A small image classifier, trained from scratch: arch inception.
Rows from block 5 of a small image classifier, named by matrix and row number. Each number is 50 + 10 x the weight over its row's rms, rounded and kept within 0 to 99. All counts start at 0.
After each channel's rows are labels from the 100 images, of 14848, where the channel reaches its highest value: "place" is the part of the image that holds the peak. Only what is clearly more common there than usual is listed. The data: patchworks of several textures. In brackets: how many of the 100, against the usual share in percent.
# r30: branch 2 reduce pointwise conv (model.blocks.5.r3.0.weight, 64x256x1x1), inputs 86-171

r30.48:65 45 37 44 68 57 36 54 60 68 42 47 49 44 63 59 48 46 59 48 46 36 53 58 53 34 55 54 65 56 56 74 47 41 52 58 71 37 70 55 51 75 56 55 41 53 50 59 47 61 41 36 58 52 44 34 41 50 34 53 45 55 48 52 42 54 48 54 51 40 51 21 55 43 62 31 42 49 60 49 51 45 46 48 54 56
place: bottom left (38 vs 11.1)

r30.39:55 47 48 54 67 52 54 47 55 47 58 67 38 52 52 37 56 55 45 52 48 34 61 45 39 49 49 59 48 46 53 57 44 72 45 51 48 48 58 53 54 52 31 46 51 66 52 46 43 52 49 39 72 64 46 53 64 49 48 35 52 46 42 47 63 53 44 62 57 53 51 49 53 58 42 57 57 55 51 39 62 63 53 59 49 54
place: middle left (28 vs 11.1)

r30.15:66 55 40 55 56 35 35 51 54 38 49 47 53 44 58 72 55 57 52 55 41 52 48 59 46 54 54 50 63 44 57 64 56 38 57 65 67 41 60 52 58 64 63 61 56 65 59 54 45 54 29 51 41 59 41 43 53 49 55 47 47 40 53 52 51 58 54 46 64 47 53 35 55 48 54 47 65 65 44 52 53 49 53 45 53 66
place: middle left (30 vs 11.1)

r30.19:53 39 58 50 43 41 46 60 47 49 38 52 44 67 64 35 59 43 40 58 47 65 47 33 50 46 59 53 54 49 55 58 50 54 41 46 59 27 44 63 42 46 47 41 53 53 48 47 46 51 48 41 25 58 58 54 47 54 32 64 40 65 49 44 43 61 44 54 37 53 55 57 38 44 57 48 56 46 51 51 40 77 69 44 39 47
place: centre (34 vs 11.1)

r30.37:51 55 64 68 46 41 57 37 57 59 46 41 53 54 51 83 57 55 57 42 48 59 65 61 45 60 58 49 60 50 66 63 58 49 44 51 54 40 66 36 39 66 57 53 40 48 42 50 65 50 52 63 65 61 51 60 51 54 39 61 49 53 66 52 49 51 42 51 67 49 60 62 56 46 59 30 52 46 62 55 67 55 60 52 67 56
place: bottom right (34 vs 11.1)

r30.29:56 38 50 55 30 47 50 48 36 60 48 50 51 66 56 55 53 41 55 50 57 37 58 43 55 55 66 49 50 54 58 55 48 47 58 48 66 34 50 56 51 51 53 50 41 55 49 55 50 59 55 47 53 65 51 53 50 48 41 33 54 56 43 35 51 61 48 37 57 60 57 57 44 43 38 53 62 29 53 49 20 67 65 47 49 46
place: bottom centre (27 vs 11.1)

r30.23:39 39 59 58 43 26 57 60 54 43 51 50 28 47 57 59 16 47 41 90 39 77 53 63 44 52 52 71 54 36 55 45 62 61 56 74 48 49 33 45 51 48 65 49 55 56 48 41 49 45 51 59 44 52 39 52 56 35 58 69 50 57 58 44 52 33 32 53 38 61 51 58 38 47 51 60 64 49 54 67 40 64 52 66 54 53
place: centre (54 vs 11.1)

r30.44:44 61 61 53 47 51 57 56 62 53 66 46 59 45 55 43 61 41 49 58 51 58 53 68 39 56 57 49 68 36 61 68 65 71 38 44 57 73 58 39 53 60 33 45 43 65 61 54 59 55 69 54 70 60 44 58 46 66 50 60 65 57 48 55 53 47 53 45 54 52 66 73 41 64 44 58 60 52 54 65 62 48 45 64 67 58
place: middle right (33 vs 11.1)

r30.30:57 61 54 51 24 40 37 23 63 38 34 32 67 67 49 63 59 34 49 51 40 50 23 58 60 53 53 41 59 48 62 42 52 53 66 64 54 53 51 40 68 46 55 69 37 59 53 67 45 61 52 50 55 58 53 57 35 46 35 46 70 55 57 64 24 50 59 37 26 58 61 55 52 51 41 36 58 54 43 57 68 49 48 48 37 51
place: middle left (41 vs 11.1); middle right (31 vs 11.1)

r30.2:43 52 64 45 45 38 49 53 53 59 46 35 36 47 35 40 49 49 46 75 69 52 42 77 49 45 60 60 29 60 58 51 50 51 47 61 21 56 48 52 38 61 58 54 56 29 35 54 38 54 69 52 36 36 67 54 51 53 56 56 61 67 48 46 41 39 62 30 45 50 47 70 40 55 46 50 61 58 67 52 45 59 58 39 53 57
place: centre (63 vs 11.1)

r30.10:40 37 52 50 53 53 46 56 56 38 56 56 40 50 72 48 50 55 48 60 51 48 41 45 43 57 55 56 59 58 45 69 59 53 52 44 61 48 57 57 58 34 23 59 57 65 61 52 61 62 57 51 54 54 47 51 36 56 56 68 57 48 42 49 51 33 50 58 56 47 46 57 43 62 33 53 49 51 51 53 41 54 66 41 72 49
place: top right (35 vs 11.1)